Weights of a small image classifier.
Model: 3.28M parameters, 24-pixel images, arch resnet_bottleneck, activation gelu, widths [256, 512].
Training: 7000 steps, batches of 512, held-out accuracy 96%.
Data: trained on rendered scenes of toy objects such as cars, trees, mugs and chairs, 48750 training examples, 73.5 epochs.
Rows from block 13, named by matrix and row number. Each number is 500 + 25 x the weight over its row's rms, rounded and kept within 0 to 999. All counts start at 0. Numbers have three digits each. After the name is the row's rms in percent of the matrix's.
# convs1: 3x3 conv (model.blocks.13.convs.1.weight, 128x128x3x3), inputs 126-127, a 3x3 kernel for each
convs1.0 100:517506495510504444454489474455494470532511502490478515
convs1.1 100:468515478497511473506515535505502460479524476488479601
convs1.2 100:482460494516494506523552462451504466510519476501510476
convs1.3 102:459454505542489478488492515493482551481532472534470541
convs1.4 101:548483467484479508498484526509481473514525511480542479
convs1.5 104:508487467500508499463533507449494478522504514483488483
convs1.6 106:477508483545462521511533494519481430475491492511501501
convs1.7 099:492453478499503548477489523532508500487502521493474523
convs1.8 097:481470489479543477507491526522492481447536514563512452
convs1.9 097:477456546505512504474509504536492534451490514494539536
convs1.10 098:457494502485516527499533490554535509490463494484510513
convs1.11 097:524475475471493562527496493540519493507526579534517521
convs1.12 097:501478486491553462503490496507467543484529481506468512
convs1.13 100:526461529500527504496480524522464470525526492452534504
convs1.14 104:491522502483524469506482502518470545466500512526492518
convs1.15 108:533514479494477512563518448498489463476524506560523511
convs1.16 097:515484486504487513492528485567473554540490507472525504
convs1.17 099:452480471494538500462520428504518434519484485487514481
convs1.18 097:490465491469512518526506500476497486484474527529507483
convs1.19 103:514467499499520472506495476504496476503529443465526476
convs1.20 099:483502466513475512527492480521514488504509509501472503
convs1.21 097:478495485503464492490509523466489532481500505509492511
convs1.22 094:521515500504488470540505517500474466551484502500505517
convs1.23 112:470542473568493517487480492453531446558512518470490569
convs1.24 104:472497491494493520537505478486470480478523506522478496
convs1.25 099:530489480470453492499495506529510493463512523518491509
convs1.26 102:502494529519503450482490527515487471533486470510500544
convs1.27 093:466570460458497536457490528526478457535468487522512513
convs1.28 100:503506530511453489506500508474471556502481511475540502
convs1.29 099:482487493520492466513523501494504483503475493517484477
convs1.30 096:536519531501470442560574535551539493454504504487506504
convs1.31 099:544484507539495528522487495539487522505498487427476572
convs1.32 101:531484466421475514485500526545464494463488469485525539
convs1.33 102:507493535486483506496499534475499495463496476567490507
convs1.34 100:543456509463519499509484496501478445535525472458503540
convs1.35 101:508532482498471521522503511501513421476490498455493503
convs1.36 101:504523480520450481548492503492479492478454499546518500
convs1.37 101:474456480484525481505496495498445502478451518530514497
convs1.38 098:516528496535514490544515492497491474477472507517535488
convs1.39 098:526478506498514419544469501504489491491490495499482511
convs1.40 098:509502496471516497557491513492520488494512476481486514
convs1.41 102:473491429480494476530499497491508507507531513525512480
convs1.42 102:513530561505477534496483526501482510524487517487475515
convs1.43 098:487572521508512474503533494500519515536486490514523530
convs1.44 099:492513531500554496487535498540506542444495528495496479
convs1.45 098:503470481525541461532507514515526492501504474503527518
convs1.46 096:516479534495485482533461539507506474495515469524523545
convs1.47 101:471458509508540549496512511500488493482483490502468508
convs1.48 100:474525490480530500508506464556511507512504577500478475
convs1.49 099:506472482452478472508531559471506484509531505508467536
convs1.50 107:500480507540487497505515447501501485522520513462506478
convs1.51 102:480514473498507490490481541469542474463534525509546512
convs1.52 096:538458470490477484497494509498452505519492490487508520
convs1.53 098:530461495492492515559477506566479513458538457524526483
convs1.54 100:516512467497485514490509538503493481513467533487521517
convs1.55 101:496514597496472516503528485465498537451493488559438494
convs1.56 107:496471512517476490509500495529525521507472488471518533
convs1.57 095:527455513502520486477465496500488507485521532542491498
convs1.58 094:531475458484520474535504501514518502511499486513473483
convs1.59 099:489492507517519534542518480499519500511514571481521538
convs1.60 104:454508550529559450499504463488510516477506513532502489
convs1.61 103:491475486479498461518542481511522443475524440480512460
convs1.62 099:518484465489484499491514485510525465493495467499519507
convs1.63 109:506452504552490500505520458504467522474535508506511492
convs1.64 102:487512471496521513514517448481552457511485480532525507
convs1.65 099:525496541491491490495541483509494484489495506467500440
convs1.66 098:484482490522467537499535502524482556512484524510517529
convs1.67 100:466511500516503494506502506498474522496480491512489524
convs1.68 097:560466520531508492527477477518511457514500530529471531
convs1.69 096:487528529469490511470462541468482462494534504491504497
convs1.70 093:602512520499469522502488493478470451503552468488485539
convs1.71 104:554504435486531503545468505505463480492499447464524552
convs1.72 100:455510475445505534501521473532503501473496477483520500
convs1.73 100:495545515487470494496507493513502499492481511512513476
convs1.74 099:474466486488488521501507513450534498513477501524517506
convs1.75 104:497514509520524486541498458522493520488509483486472463
convs1.76 096:496525501504517473484483541530493521508518494500478518
convs1.77 101:493527528504487502508476468534476512495469527468503504
convs1.78 096:511504498462495489493498512538503474462484518458521526
convs1.79 098:436532530493538499499481539471510481489508529500477533
convs1.80 095:517482494514505539522516524502521550492477496504569483
convs1.81 100:563473495508501533467496506531517507475542508525476541
convs1.82 103:488516483510479513483493501470500497528470457491481527
convs1.83 106:550491562471491494484528489491494499483494511428514504
convs1.84 098:522544508461511522486553498498491481482504477513507537
convs1.85 097:526470532497566484544488497504476497490552467505473504
convs1.86 101:518418490520485509507548480485498496480477519527546483
convs1.87 103:492491468484508498503526491487512529500513502473534478
convs1.88 095:531486502498527429489505511502492483500502515526520469
convs1.89 096:509549495510510463482496518524510511515496513555541504
convs1.90 100:456477473501523471510521458507491479507527486519491495
convs1.91 092:507478463498482490538508549502495477521495488515535489
convs1.92 099:492474528495504454523478487481506508536525455468507540
convs1.93 101:528483531503544512521484488504521471500500496528536469
convs1.94 096:463475470505520514545533510528474456444463471489495501
convs1.95 097:478491489492513460515521543471478501515487528565542512
convs1.96 108:490543508528485442484499523515504448546477514476549491
convs1.97 100:493474479489495530475542513542499518433475488554499474
convs1.98 096:519462553444483518498492488499534456511496513515478504
convs1.99 104:537493446483494506502490498467549454464485505526522474
convs1.100 097:473507591505505456496505547475519558510490462488490475
convs1.101 097:527518504525453508480506455548510490482487496496496531
convs1.102 107:475561461502502512481488496509536490480543502477511493
convs1.103 096:481503463493503494478496512516488450530499492530482513
convs1.104 101:475532511514484497515527525468521512542524514490526487
convs1.105 099:490530526491475475503542491505495481487495495526496483
convs1.106 108:478526495498513494513483512488525508510530502480519484
convs1.107 101:475534504493517474497479526480507459523474483548524495
convs1.108 093:558485474498509546465483503516501513497486512491528477
convs1.109 103:551525472498513528507494549564464479527485503537491544
convs1.110 096:510508507484528489550496460498497521510548479466519512
convs1.111 104:473521502496517546493505494507487524513533517487486511
convs1.112 098:509526516480492485473518494479457485526475489529485509
convs1.113 103:483436534489499489479479541455509488504503487477487487
convs1.114 099:511489503505536504509501494539529500526485517507510513
convs1.115 100:499522508465503503460486434534444494496483539440518524
convs1.116 102:491503471528495482495456531497468490479507456489538527
convs1.117 097:498489523472542496499518511517491505478514423531513536
convs1.118 101:487561450510471455474476541474567478509482462508501486
convs1.119 099:494519507505502492512490513484540500487480520514510507
convs1.120 112:458496514538524492473491548481486526498501498531486509
convs1.121 102:479499496488498483475515514531491526501471504499507522
convs1.122 105:496464550464523569489488471536511529471489508485574495
convs1.123 100:464505474484499543503519455489524476514542493505487535
convs1.124 101:498499513476497491494509500543476504497512495532540492
convs1.125 095:546504485515533514530541485515491504502496493484516492
convs1.126 095:495483465502506495472465512491469501495468498501539529
convs1.127 107:456491502513476466513505515526500507487516505484502499